config.yaml
arch: "mlp"
model: "image classifier"
dataset: "drawn small creatures on textured ground"
train_examples: 101725
image_size: 32
crop_scale_min: 1
horizontal_flip: true
color_jitter: 0.2
targets: ["creature", "coat"]
num_classes: [12, 6]
layers: 8
norm: "layernorm"
norm_position: "pre"
activation: "gelu_tanh"
mlp_ratio: 4
inner_norm: false
drop_path: 0.05
width: 256
mixing: "cutmix"
loss: "cross_entropy"
init: "lecun_normal"
residual_init: "scaled_by_depth"
optimizer: "soap"
beta2: 0.95
lr: 0.0034
beta1: 0.95
shampoo_beta: 0.95
eps: 1e-08
precondition_frequency: 16
max_precond_dim: 512
one_sided: false
adamw_lr_other_params: 0.0013
steps: 29800
batch_size: 512
epochs: 150.0
lr_schedule: "cosine"
final_lr_fraction: 0
warmup_steps: 890
weight_decay: 0.06
adamw_weight_decay_other_params: 0.01
Rows from block 2 of a small image classifier, named by matrix and row number. Rows with one number belong to one neuron. Each number is 128 + 24 x the weight over its row's rms, rounded and kept within 0 to 255. All counts start at 0. After the name is the row's rms in percent of the matrix's.
After each neuron's rows are labels from the 100 images, of 14848, where the neuron reaches its highest value: "responds to" is what is common among them. Only what is clearly more common there than usual is listed. The data: drawn small creatures on textured ground. In brackets: how many of the 100, against the usual share in percent.
# fc1: MLP up (model.blocks.2.mlp.fc1.weight, 1024x256), inputs 128-191
# fc2: MLP down (model.blocks.2.mlp.fc2.weight, 256x1024, transposed), outputs 128-191

fc1.213 101 [152 132 142 113 115  94 149 113 124 128 100 136 126 111 103 128 104 128 158 109 151 124 150 122 165 124 169 124 130 102 138 115 122 110 115 125 137 157 154 131  85 144 157 137 149 131 161 155 113 151  93 148  84 100 132  91 131  77 125  86 138 148 132 151]
fc2.213 100 [130 122 110 138 153  98 105 175 134  72 138 113  69 138 135  98 161 150 136 151 134 150 129 154 111 134 126 129 110 142 110 130 149 110 149 156  95 126  93 140 113 156  92 120 115 105 109 118  99 113 114 142 153 120 129 151 134 138 119 156 109  72 144  88]
responds to: snake (42 vs 8.5)

fc1.512 107 [149 126 131 111 117 115 101 110 105  66  93  65 141 132 132 115 153 101 143 163 157 116 103 162 105 136 140 127 108 115 118  85 131 113 135 113 130 141 101 118 145 118  86  87 139 112 141 160 159 102 132 144 164 124 107 160 136 152 129 118 126  96 146 138]
fc2.512 109 [ 86 109 146 132  66 176 192 106 148 126 127 157 135 132 110 135  67 155 132 132  84 114 168  92 186 146 115 158 121 143 133 113 145 157 142 150 126 154 130 109 135 164 161 139 131 136 115 120 124 111 135 156 131 111 109  76 122 175 123 120 157 123  92 130]
responds to: spider (41 vs 8.1)

fc1.470 114 [126 132 140 120 113 134 106 117 147 142 118 150 140 143 111  77  92 140 117 146 105 151 133 120 135 128 155 154 111 129 148 166 126 211 120 140 143 120  49 116 167 135 115 152 106 115 124 171 121 100 148 138 117 145 142 109 134 128 137 124  67 130 122 116]
fc2.470 106 [126 142 139 126  88 136 149  83  98 101 129 120  95 129 132 127 149 132 136 121 160 137 130 162  61  85 158 144 150 140 126 117 113 107 107  74 155 149 159 129 125 128 118  90 127 126 124  72 168 182 116  80 149 105 143 167 111  95  95 109 147 128 139 148]
responds to: fish (38 vs 8.3); caterpillar (28 vs 8.5)

fc1.385 101 [136 108 131  82 140 157 129 111 162 133 111 134 127 152 153 140 123 135 128 118 135 146 159 105 114 111 160 122 122 138 109 154 137 120 114 112 136 130  82 119 134 129 102 142  84 136 147 125 115 166 113 156 158 116 148 109 115 133 121 109 103 118 156 142]
fc2.385 102 [139 150 112 123 122 134 162 147  72 115 148 125 145  99 110 158 138 107 160 144 138 101 105 123 138 115 117 129 143 138 135 104 136 134 119 131 113 100 129 116 135 116 129 123 133 109 128 132 109 142 161 113 123 105 154 100 142  70  78 110 139  87 120 167]
responds to: snake (36 vs 8.5)

fc1.5 109 [112 119 119 141  92 142  98 147 165 123  88 107 106  90  71 128 128 106 129 118  99 153 144 121 103 126 126 137 132 123 100 121 125 148 126 141  82 153 110 117 167  75 116 151  96 100 153 122 131 125 122 111 116 125 124 145 145 115 114 122  91 127 149 104]
fc2.5 103 [121 142 127 142 149 122 134 147 122  99 155 185 139 109 122  80 115 145 116 187 127 102 128 108 127 126  92 141 145 146 125 164 109  87 125 121 126 146 140 112 137  99 156 138 117 122 133 139 100 133 125 141 141 161 156 113 116 130 136 104 145 135 127 146]
responds to: dragonfly (46 vs 8.1)

fc1.113 103 [153 139 106 130 125 139 123  99 134 142 101 177 142 129 101 106 168 134 117 101 132  83 130 152 105 116 122 139 123 103  68 106 108 143  90  98 134 140 110 130 126 151 167  95 119  83 117 129 119 135 143 139 105 139 133 121 129 141 127 114 146 109 116 106]
fc2.113 091 [131 127  91 134 137 114 120 151  99 118 158  96 155 128 191  82 123 137 167 150 144 164 108 135 141 156 135  92  98 166 135 155 126 105 146  74 121 151 157 188 145 122 129 121 124  93 173 123 120 110 124 115 129 100 124 127 157  86 131 140 122 175 110 142]
responds to: snake (41 vs 8.5); yellow (32 vs 8.6)

fc1.298 105 [152 112 136 159 132 142 106 135 109 153 156 110 142 121 204 171 151 138 135 157 127 131 128  99 120 121 102 113  53 144  88 134  94 155 112 102 129 128 161 129 176 138 146 101 106 126 109 127  72 133 140 130 136 154 116 119 136 160 148 118 128 131 117 111]
fc2.298 113 [122 123 105  62 106 121 156  62 134  74 134 130 106 135 130 128 137 157 128 139 120 151 169 145 116 115 169 179 146 123 157 136 131 105 122 125 136 179  87 155 120 140 155 163 154 129 186 151 113 111 117 155 135 137 135 105 113 115 130 148 144 133 123 126]
responds to: turtle (64 vs 8.3)

fc1.745 093 [140 111 130 114 158 115 149 147 144 162 147 128 104 137 137 174 133 170 150 108 164  82 134 140 144  90 140 149 187 133 128 139 134 143 147 155  94 135 143  87 151 133 120  82 119  96 148  90 144 135 138 145 135 155 116 125  98 152 105 149 135 141 148 101]
fc2.745 095 [108 145 126 144 143  72 148 111 100  93 113 166 113 154 103 117  88 151 126 152 135 209 165  80  90 170 154 111 107  62 121 119 128 138  95 121 146 163 115 126 133 136 135 137 112 142 161 142 133 174  84 153 130 123 141 140  91 126 113 147 131  81 131 160]
responds to: small (88 vs 25.8); blue (25 vs 8.4)

fc1.104 096 [135 121 128 162 153 114 109 140 133 135 157 128 124 138 126  96 171 138 158 163 132 115 107 158 124 183 139 108 130 136  83 124  87 130 126 128 147 107 193  97 111 128 106 175 130 134 128 151 138 117 149  95 145  91 114 156  86 119 121 104 138 160 149 126]
fc2.104 081 [146 165 104 155 111 164 149 140 143 115 119 116 134 146  96 144 103 126 115 108 122 165 169 138 114 122 143 165 144 108 134 157 191 159 106 159  82 114 115 108 136 126 125  90 103 129 130  72 115 131 132 145  96 161 148 128 159 127 152 140 130 117 118 142]
responds to: red (73 vs 8.1); spider (26 vs 8.1); crab (26 vs 8.4)

fc1.754 102 [103  99 136 150 145 111 128 144 106 151 134 137  77 122 135 155 137 120 119 149 137 104 125 149 125 147 154 101 119 136 153 100 178  90 159 118 136  92 171 146 126 113 143  93 161 159 150 102 175 135 116 127 115 136 120 119  82 130 123 107 147 119 120 148]
fc2.754 106 [132 141 120  92  88 122 150 119 140  89 121 176 170 140 128 123  85 129 123 128 139 135 107 135 142  64 150 137 143 120 123 140  97 153  87 141 163 180  87 127 147 105 150 156  95 143 131 149 104 158 152 115 126 136  88 141 170 116 159 163 117 145 168 119]
responds to: turtle (39 vs 8.3)

fc1.342 109 [186 147 128 170 145 132 141 132 127 103 118 163 106 152 141 131 132 154 103 138 115 135 116 137  71 139 138 117 168 156  95 109 156 101 169 116 117 128 117 164 141 100 109 139 121 129 105 124 152 148 132 136 129 157 170 176 114 143 139 138 105 139 112 168]
fc2.342 109 [155 123 117  78 142 148 123 121 134 119 107  83 125 139 106 138 165 113 190 122 118  91 127 166 114 145 118 135 134 143 112 151 117 127 132 135 123 118 134 138 132 156 135  72 125 116 104  78  87 135 116 129 119 110 111 121  76 131  85 150 135 127 180 130]
responds to: jellyfish (38 vs 8.4)

fc1.651 097 [171 108 182  81 126 158 123 123 138 166 106 107 138 115  97 144 185 113  99 129  97 121 130 135 125 136 125 125 155 137  83 142 160 119 157 147 118  92 143 125 139  63 117  96 119 138 155 102 151  93 182 137 125 165 141 141 152 142 120 138  91 134  99 145]
fc2.651 092 [154 148  99 169 149 136  99 183 140 123 129 135 123 123 147 116 126 135 132 134 162 164 114 146 104 110 113  76 102 151 102 104 132 108  80 104 125 158  79 129 131 108  86 152 127 113  91 159 131 138  72 153 136 115  99 134 103 126 137 138 104 104 163 145]
responds to: small (52 vs 25.8); black (31 vs 8.2)

fc1.354 111 [121 178 129  95 102 144 138  84 110 151 132 126 115 106 136 144 150 114 120 123 129  97 148 111 135 138 137 122 119 139 112 114 142 144 114 108 116 145 100 111 196  79 143 134 125 111 149 183 101 138  84  96 123  88 109 121 122 127 111 100 117 154 107 131]
fc2.354 106 [120  98 105 133 138  87 119 142 105 122 112 144 128 170 109 107 109 154 141 118  94 164 138 128 115 127 119 135 107 141 117 129 149 126 144 151 106 149 141 182  68 159  97 117 124 126 110  93 194 117 146 152 135 147 144 102 126 115 118 129 130 125 139 131]
responds to: snake (25 vs 8.5)

fc1.71 094 [124 149  94  96 109 119 150 132 120 144 105 115 114 122 165  92 107 116 134 147 152 115 148 108 116  99 110 131 106  97 131 102 111 136  84  88  95 126 121  73 121 145 159 132 134 132 152 137 140 147 116 121 115  83  94 132  87 120 140 173  64 111 152 113]
fc2.71 099 [134 112 157 133 149  74  88 106 146 123 127 114 112 131 113 147 110 165 113  93  99 148 132 127 153 125 154 115 142 101 110  97 146 125 142 133 163 136 124 153 151 108  86 158 109 155  98 135 133 134 122 131 169 145 122 144 108 161 131 123 166 111 132 147]
responds to: large (53 vs 25.5); green (40 vs 7.9); turtle (26 vs 8.3)

fc1.60 102 [125 137 108 141 119 104  73 116 153 135 120 134 114 147 155 119 137 134 124 169 137 142 139 104 146  76 119 129  99 120 178 136  94 139 104 119 112 142 170 155 108 130  94 127  82 146 155 100  91 112 117 106 100  93 123 113 164 156 123 117 138  92 141 159]
fc2.60 100 [137 123 131 112 161 156  83 147 119 132 112 139 117 112 101 124 126 138 153 125 155 126 128 116 131 111 143 123 115 153 138 130 164 107 122 142 160 154 109 112 139 127  94 182 124 147 116 140 138 182  95 104 135 155 119 157 100 160 124 156 126 117 111  92]
responds to: red (31 vs 8.1); crab (26 vs 8.4)

fc1.202 093 [121 123 114 157 137 144 120 105 137  94 121 128 144  97 173 121  88 126  98 159 110 107 120 105 100 152 118 161 182 105  74 108 147 156 116 108 141 135 157 156 111 153 154 127 111 142 162 133  87 133 139 143 118 115 155 140  65 137 144 117 115 133 125 133]
fc2.202 094 [100 158 147 109 128 139 108 122 125 112 147 163  90 140  70 183 151 107 118  93 136 165 129 111 101 110 130  91 126 145 103 101  67 109 189 111 145 140 116  80 109 144  58 118 162 114 106 156 156 133  92 163 149 149 127 122 151 142 106 169 103 106 142 130]
responds to: fish (30 vs 8.3)

fc1.211 093 [126 149 103  96 133 150 105 122 111 120 118 131 119 142 141 146 107 191  83 115 100  90 152 137 118 126 138  90 181 155 105 165 148 115 119 128 124 124  95 115 147 106 139 114 105 101 110 128 161 129 145 117 102 149 160 132 136 121 120 147 129 105 134 106]
fc2.211 098 [143 146 167 150 180 117 130 116 149 111 141 122 159 124  99 119 105  95 118 121 141 141  68 133 145 136 125 165  93 156 143 132 123  96 177 168 127 102 118 129 171 130 128 171 148 127 145 130 165 120 133 190 117 141 145 148 147 146 159 118 151 110 160 134]
responds to: small (59 vs 25.8); green (50 vs 7.9); black (29 vs 8.2)

fc1.55 116 [129 133 162  85 167 119 108 128  98 169 182 141 118 155 130 111 116 136 109 120 129  88 147 119 128 120 152 100  77 150 138 146 131 104 111 113 121 163 124 154 156 163 121 159 101 151 105 143 140  93 154 167 147  82 133 136 142 147 107 117  96 173 142 110]
fc2.55 102 [127 136 132 142 116 152 127 135 125 116 101 138 108 119 107 149 129  86 131 150 122 131 137 125 143 145 145 163 192 123 139 101 144 154 154 122 156 104 122  85 108  84 131  91 165 119  84 145  72 120 124 116 131  88 123 129 125  96 111 140 164 131 113 121]
responds to: white (27 vs 8.7)

fc1.608 099 [ 94 177 123  71 140 105 123 113 118  67 158  92 139  83 104 141  96 122 127  91 124  72 136 109 137  93 131 179 119 136 116 108  73 133 172  85 118 135 112  83 146  60 154  97 119 113 114 105 150 137  99 126 102 142 155  90  92 107  81 116 165 142 128 150]
fc2.608 091 [156 103 149 154 153 124 144 157 177 156 114 124 137 145 144 147 139 121 134 136 117 121 119 142 145 139 151  83 164 141 124 148 177 127  97 150 115 123 114 175  92 157  97 137 108 112 150 129 103 106 144 169  99 132 137 101 138 143 101 119 112 162 134 115]
responds to: snake (34 vs 8.5)

fc1.58 098 [ 76 175 120 148 137 175 118 102 117 143  74 131 140 142 144 127 161 163  83 164 114 128 138 143 102 137 152 138 134 156 107  89 180 177 124 118 152 152  85 167 120 124 126 118  98 112 134 116 154 124 103 139 123 133 147 117 125 155 125 122 180 146 166 109]
fc2.58 098 [120  95  90 176 129 138 130 146 134  75 140 158 117 140 122 118  96 125 123 124 171 130  86 175 118 123 147 155  90 172 149 160 111 109 175 135 147 149 156 133 153 147 138 119 131 114 127  86  83 110 116 101 121 156 135 121 146  91  94 104  66 134 108  93]
responds to: snake (37 vs 8.5); black (27 vs 8.2)

fc1.590 102 [137 151 129 109 157 156 111 103 108 126 141 145 101 122 126 121 103 122 113  94 135 130  81 117 112  99 115 114  96 152 103 126 125 122 136  97 130 121 146 147 157 139 122 139 139  95 179 105  97 121 133 103 117 101 113 141  85 160 156 109  70 117 117 136]
fc2.590 097 [108 122 147 144 126 118 170 160 130  74 104 123 121 120 113 145 148 143 155 170  70 154 125 127 126  97 133 136 161 105 155 104 154 108 105 146 154 133 114  89 124 124 116 108 160 126 136 174 116 128 133 107 111 128 132 150 144 122 112 160 165 120 170 118]
responds to: large (57 vs 25.5); turtle (36 vs 8.3); brown (27 vs 8.5); colour: black (25 vs 8.2)

fc1.645 103 [123 113  99 106 100  92 167 116 111 122 113  91  91 119  92 157 103 122  77 162 132 128 111 158 118 140 115 142 115 145 146 137 148 132 164 133 117  96 140 120 134  70  78 123 138 139 139 104  71 172 158 114  87  82 140  85 140 140 116 141 127 102  96  78]
fc2.645 106 [150 117 128 132 158 149 130 133 128 101 129 149 160 116 146 123 155 103 142 114 104 148 132  82  93 118 131 126 131 134 111  85 165 144  92 139 141 115 110 120 100 154 125 104  94 147 118 112 130  84 128 121 137 137  72 177 172  99 133 119 146 153 133 116]
responds to: starfish (57 vs 8.9); dragonfly (39 vs 8.1)

fc1.262 103 [154 143 168 138 117 101 121 105 139 133 126 134 144 154 133 118  92 150 125 111 105 158 152 129 101 179 129 141 139 113 161 133 120 145 126 113  87 152  88 146 145 136 121 155 149 126 109 146 134 124 146  99 109 110  90 172 168 134 131 122  64 127 125 123]
fc2.262 099 [ 91  86 141 125 138 134 166 113 114 125 120 130 170  90 118 147 142 171 149 109 116 146 117  97  92 127 167 139 159 103 128 125 159 112 122 123 139 139 155 128 129 100  64 115 132 131 160  91 118 148 162 174 115 108 120 104  67 115 147  99 141 106 158 117]
responds to: starfish (55 vs 8.9)

fc1.450 098 [164 162 150  80 159 124  72 180 118 112 125 133 151 142 144 140 163 127 130 144 135 144 163 161 127 113 144 142 143 116 124 129 103 150  84 116 136 129 115 162 139 140  86  91 113  59 120 105 151 141 125  80 102 117 164 148 120 146  93 134 111 122 116 112]
fc2.450 098 [123 135 118 145 124 118 146  83 144 145 143 112 104 105 100 128 113  81 142 129 121 152 110 111 137 156  88 163 128 130 140 137 115 127 134  91  90 113 162 105 120  90  69 111 145 156 164 146  93  74 125 137 100 148 132 138 147 105 135 144  86 134 102 160]
responds to: jellyfish (30 vs 8.4)

fc1.732 105 [ 92 142 162 114 130 113 166 131 132 160 125 142 103 155 139 125 141 171 167 146 137 153 136 117 127 159 125 152 144 150  79  63 125 138 124 127 138 114 102 146 136 174 137 121  48 158  99 114 106 146 118 114  91 158  78 149 132 100 126  98  96  99  89 155]
fc2.732 100 [135  84  92 139  96 123 111 161 107  94 155 112 141 120 125 140 111 109  89 115 144  77 143 127  93 142 132  92 102 135 171 145 139 122 108 118 121 161 183  73 117 115 103 160 150 156 147 139 112 133  92 102 130 125 169 127 117 124 103 145 167 151 163 118]
responds to: starfish (80 vs 8.9); large (54 vs 25.5)

fc1.43 097 [ 94 128 133 135 116  98 153 126 150 137 126 122 134 123  74 163 118 120 123 113 135 136 111 102 176  96 144 161 133 198  55 145 134 140 136 127 108 135 127 114 147 124 117 133  94 100 169 135 139 122 147 118 107 128 103 127 139 146 166  95 177  94 136 114]
fc2.43 105 [171 179 109  95 131 110 172 119 147 120  99 145 107  99 138 141 119  96 116 140 140 154 116 101 119 141  94 113 135 127  72 114 148 112 151 127 120 134  92 140 101 144 160 146 133 101 142  88 137 155 103 134 140 100 150 116 165 114 115 143 168 168  97 171]
responds to: small (61 vs 25.8); fish (30 vs 8.3); red (28 vs 8.1)

fc1.274 093 [112 100 104 114 132 159 111 117 124 111  78 109 117  98 121  93 127 142 121 124 139 143 118 157 138 147 127 177 172 126 129 162  93 132 155 117 144 132  96 157 138 150 137 144 158  81 189 161 152 132 105  97 143 116 153 152 142 110 165  96 150 166  97 120]
fc2.274 095 [124 152 143 160 113  90 161 130 143 144 112 129 160 159 123 121  98 156 134 119 116 117 136  86 168  93 155 100 167 122 160 143 120 138 115 131 119 152 147  93 125 136 154 110  78 134 115  71 117 100 134 188 150 154 112 154 137 151 170 124 100 138 119 132]
responds to: turtle (33 vs 8.3)

fc1.481 096 [134 104 119 118 132  93 133 147 124 107  79  70 133 136 131 108 111 154 115 133 112 104 140 139 139 126 122 159 128 147 137 107 125 100 176 117 104  98 113 112 147 131 124  62 132 159 123 108 135  90 166 174 172 114 121  95 169 137 122 131 146 114 146 111]
fc2.481 103 [163 149  95  75  93 121 160 100 140 148 126 135 142 130 136 117 130 104 127 117 145 112  98 155 104 170 116 122 130 149 124 127 178 133 122 126 105 132 119 104 104 105 117 137 130  93  87 140  89 114 106 111 114  92  99 116 105 148 165 161 159 135 140 151]
responds to: dragonfly (58 vs 8.1); white (29 vs 8.7)

fc1.513 109 [109 129  96 142 129 147 124 147  84 129 127  94 165 136 133 122  83 126 132 121 181 112 129 129 142 125 132 124 128 115 117 182 134  95 131 108  92  95 162 142  63 145 107 121 181  93 145 106 133 101 134 117 108 152 124  88 121 112 136 166 142 114 155 172]
fc2.513 103 [168 100 138 109 124 118 113 110 143 136 167 134  93 123 154 103 143 134 116  84  94 134 112 125 111 129 119 147 171 137 105 102 164 135 152 119 157 165 131 141 148 121 122 123  87 141 111 156 109 128  88 118 102 126 122 186 116  97 109 141  94 132 145 123]
responds to: fish (52 vs 8.3)

fc1.122 097 [114  91  68 116 150  86 137 136 102 131 139 108  91 165 106 128 107 145 132 165 146 151 111 110  92 150 133 113 144 123 119  75 135 132 151 105 131 117 111 106 163 207 144 129 144 142 168  99  82 131 120  97 109 147 163 134  83 128  88 125 160 116 133  74]
fc2.122 108 [147 172 178 112 142 109 155 104 127 101 156 160 131 169 171 108 125 160 157 118 144  83 121 123 168  98 109 139  91 101 164 160 110  85 135 182 136 158 133 133 124  89 151 147  79  87 134 128 140 134 113 160 147 141  87 111 152 139 163  91  87  90 102 139]
responds to: dragonfly (34 vs 8.1); white (25 vs 8.7)

fc1.482 094 [173  89 115 127  99 164 121 108 122 153 128 128 119 129 135 167 155 156 122 121 122  91 178 137 143 153 117 133 130 103 160 106 129  98 113 102 141 173 162 122  90 167 142 138 110 153 127 127 150 155 109  57 158 159  99 101 130  97 151 120 122 130 116 146]
fc2.482 093 [127 157 126 136 146 107 137 130 106 143 123  88 161 113 137 101  90 134 143 150 148 136  99 111  62 136 140 139 145 112  91 133 125 118 161 151 162 148  80 108 140  79 108 158 136 115 113  98 159  96 137 152 131 123 151 140 129 112 111 140 169 107 122  79]
responds to: turtle (40 vs 8.3)

fc1.426 120 [103 128 102 137 115  95 110 136 153 106 133 153 136 112 184 105 149 120 113  86 154 125 157  82 133 110 133 160 104 110 121 128 119 144 144 119 119 110 132 134 129  87 126 132  87 206 118 130 127 117 135 144 134  78 117 147 135 143 109 161 126 156 114 147]
fc2.426 108 [136 134 118 115 138 102 158 114  79 116 122 123 170 176 151 160 132 155 140 146 121 172 101 152 111 124  91  99 143 153 138 132  98 125 112 118 129 153 106 140 133 109 103 106 141  72 152 140 120 110 137  90 135 166 137 130 123 139 136 122 138 162 159  89]
responds to: jellyfish (27 vs 8.4)

fc1.615 095 [141 137 122 158 107  89 152  96 130 128 156 185  96 117 144 140 129  92 184 131 117 132  96 107 145 145 125 136 157 113 117 145 104 148 149 121 105 155 152 150 154 127 124 132  87 103 107 140  97 152 111 131 120 103 146 121 151 152 121 120 108 124  98 139]
fc2.615 098 [ 91  99  91 118 122 166 105 165 117 121 108  58 166 122  74 150  81 105 112 159 129 107 152 114 121 107 136 129  89 107 133 103 189 153  99 140 137  87 138 134 126 131 121 156 174 165 133 125 157 112 138 118 135 122 138 123 101 112 165 122 159 177 175 155]
responds to: jellyfish (27 vs 8.4)

fc1.484 102 [149 120  92  76 124 144 111 155 107 155 119 103 114 117 149 111 115 168 158 165 136 158 135 146 123 121 164 136 152 131 152  98 115 142 133 145 113 103 135 121 149 130 133 118 100 140 131 161 140 127 112 148 122 134 129 142 145 128 119 128 117 138 176 124]
fc2.484 101 [117 125 150 134  97 169 134  80 157 106 124 129 133  86 135 155 134  81  69  72 104 133 125 127 141 107 131 151  96 115 105 131 161 111  90 111 143 125 117  95 121 118 104 118 156 196 128 168 155 135 126  63 124 115 125 112 116 145 117 155 132 121 112 158]
responds to: dragonfly (32 vs 8.1)

fc1.93 094 [160 112 136 131 122 146 114 141 132 176 157 138 136 110 150 141 117  99 120 141  99 109 135  98 164  98 135 105  96 107  73  92 117 150  83  99 131  92 145 130 113 116 165 141 111 130 136 111 102 140 146 123 112 119 125 115 133 138 114 148  65 125 113 129]
fc2.93 098 [107  91 107  64 113  89 163  94 124 104 116  99 160 128 112 142  74 120 118 125 171 124 145 155 150  94 129 162 130 138 156  97 130 134 140 126 124 137 124 105 135 128  94 154 137 148  39 152 159 127 108 173 135  99 116 159  60 139 145 140 141 146 128 163]
responds to: jellyfish (40 vs 8.4)

fc1.88 095 [ 80 139 173 165 124 163 119 113 117 118 132  95  99  71 149 169 114 124 126 109 115 133 110 115 154 169  88  99 104 117 115  83 106 142 174 123 163 136  66 114 146 103  72 105 121 165  91 144 119  93  52 158 138 132 115 148 141 127 106 116  74 105 105 157]
fc2.88 096 [161 150  95  98 152 103  72 126 119 109 127 107 164 158 129 100 108 113  99 124  73 127 138 157 132 108 168 153 133  92 178 130 143 104 120 140 171 109 176 114  88  95 114 140 124  82 138 131 151 111 158 128 131 123 160 119 103 121 154 144 114 118 149 119]
responds to: white (48 vs 8.7); snail (25 vs 8.2)

fc1.420 096 [140 153 154  89 105 124  98 135 159 139 126 131 135 121 133 154 167 128  98 162 131 161 137 127 137 126 183 177 126 128  99 128 141 137 122 122  77 101 118 133 151 101 141  93 104 138 125 153 155 127 116 100 159 137 149 113 144 172 105 107 116 131 133 144]
fc2.420 097 [126 122 117 184 155 103 170 136 124 134  98 125 147  99  76 118 117 109 155  84 121 137 123 111 141 120 131 135 137 129 134 118 127 111 153 134 166 139 133 132  94 134 146 127 145 127 133 145 130 137 186 110  90  93 140 184 112 116 130 158 168 145 143 100]
responds to: dragonfly (33 vs 8.1); white (31 vs 8.7)

fc1.279 109 [168  99 120 141  97 145 127 205 113 112 128  86 120 166 123 135 164 127  69 120 144 131 111 105 155 177 101 149 126 116 155 112 147 132 162 195 102 159 128 141 126 170 122 122 169 155 118 173 131  94 137 150 125 146 107 158 164 140 126 147 132 122 116 127]
fc2.279 104 [118 145 142 162 119 130 134 146 133 112 140 177 144 122 118  87 136 153 186 126  90 105 104 196  83 115 127 169 141  90 132 114 149 148 116  87 154 102 110 112 126 133 146  98 115  86 156  95 108 157 126  95 135 100 165 100 125  98 102 128 164 124 131 149]
responds to: snake (33 vs 8.5)

fc1.343 099 [174 114 103 156 107 133 107 144 131 137 110 141 123 142 100 142 138 156 105 113 141 154 164 127 121 114  81 123 146 109 161 121 120 133 128 125 170 126 153 117 148 140 112  81 135 130 107 148 126 131 152 129  87 131 134  98 139 121 156 135 101 138 163 124]
fc2.343 110 [ 96 125 157 156  81 183 130 128 102 114 133 203 147 154 106 108 117 173 156 124 109  91 175  67 127 178 120 133 168 114 154 141 140 164 148 144 126 138 135 109 152 146 113 117 137 147 151 136 150 141 140 104  93 151 120 118 126 170 133 130 196  99 158 107]
responds to: spider (52 vs 8.1); jellyfish (25 vs 8.4)

fc1.224 103 [141 132 122 152 138 142 141  93 116 125  96 120  88 148 139 105 113 120 163 110 120 128 120 119 126 134 141 123 138 104 114 181 144  94 142 117 155 152 133 171 136  76 154 135 107 132 130 127 135 124 114 159 132 123 107 100 110 197 152 122 144 128 157 160]
fc2.224 105 [117 125 145 121 118 119 151 158 109 115 146 145 159 141 148 165 119  98 135 114 124 125 146 172 149 128 116 117 156 139 165 109 126 130 144 147 136 108  91 106 154 106 132 106 164 101 165 145 154 143 104 150  85 180 141 129 155 126 157 172 155 113 116 138]
responds to: red (38 vs 8.1); jellyfish (26 vs 8.4)

fc1.661 083 [115 123 100 119  86 137 145  97 118 133 161 145 107 191  96 146 163 105 177 144 161 149 142  95 116 148  90 144 128 134 130 140 111 115 162 126 147 135 141 111 126 108 133 150 116 110 153 141 112 134 174 106 163 137 146 127 106 145 141 149 110 153 136 151]
fc2.661 095 [108 141 140 137 145 161  92 177  75 145 150 115 186 109 183 150  76 133 111 128 166 157 114 139 131 141 145 110 109 131 141 138 103 130 130 154 156 123 139 168 163 162 108  97 111 100 152 127 141 147 122 149 136 156  80 148 153 141 110 136 158  84 115 142]
responds to: white (40 vs 8.7); yellow (34 vs 8.6)

fc1.711 095 [ 67  97 135 175 140 136 120  87 153  98 163 176 169  89 152 137 122 172  93 144  97 114 136  90 111 110 128 123 124 139 154 130 128 108  92 111 125 108 114 152 143 125  77 117 128 125 164 115 126 157 114 188 131 106 154 135  94 140 164 102 131 104 127 123]
fc2.711 093 [131 119  78  87 116 134  95 139 126  93 111 155 140 123 125 137 124 141 134  97 119 139 130 168  95 105 144 100 139 112 120  90 123 121 151 136 152 125 121 110  96 119 116 137 101 142 122 129 160 102 122 125 127 119  97 133 138 125 107 134 150 106 136 138]
responds to: red (30 vs 8.1); brown (29 vs 8.5)

fc1.749 090 [119 119 163  91 115 186 121 154 166 151 143 130 141 120 139 128 115 101 129 154 122 106 171 138 148 128 127 156 131 143 126 111  50  93 119 138 140 110 128 137  79 119 102 149 115 181 130 108 102 173 118 137 126 168 114 134 170 117 164 132  92 129 162 121]
fc2.749 093 [134 111 118 137 113 108 117 116 110  95 151 126 114 132 148 118 160 131 158 138 139  98 123 115 150 106 110 108 109 142 144  91 172 107 105  86 131 126 142 159 154 147 140 101 167  97 166 134 160 116 148 125 113 138 137 148  93 146 119 118 156  84  86 139]
responds to: dragonfly (70 vs 8.1)

fc1.721 099 [148 122  67  87 147 135 110 134 132 110 132 116 162 105 103 133 110 131 137 133 195 146 102 105  85 139  69 123 137 123  81 118 104 102 150 112 154 123 109 146 147 113 114  95  80 144  92 139 133 168 157 111 112 145 113 127 125 148 112 117  66 110 112 151]
fc2.721 100 [130 168 164 169 126 129 147 156 136 122 154 138 184  70 100  90 136 111 114 111 132 116 194 140 177 125 152 166 150 110  83 161 142 143 150 119 123 158 116  81 117 138 128 111 154  97 183 119 128 114 126 128 110 127 101 121 126 124 137 142 134 148 113  97]
responds to: white (75 vs 8.7); small (53 vs 25.8); spider (38 vs 8.1); coat: plain (38 vs 16.5)

fc1.673 097 [117 199  96 122 121 152 171 141 141 120 107 168 113  90 129 107 124 109 131 126 109 123  93 142  80 154 123 193 141 146 133 107 164 124 109 128 129  82 103 117 140 119 119  96  79 150 121 112 114 107 119  87 122 129 173 160 104 141 153  73 204  96 167 144]
fc2.673 102 [108  96 136 104 141  68 122 122 111 112 184  94 120 143  96 165 139 156 153 134 127 164 162 113 108 117 123  95 123  90  93 171  92 124 112 182 119 154 124 139 120 118  90 117 132 131 112 129 173 140 146 159 145 145 124  92 157 127 122 159 116 121 127  79]
responds to: spider (25 vs 8.1)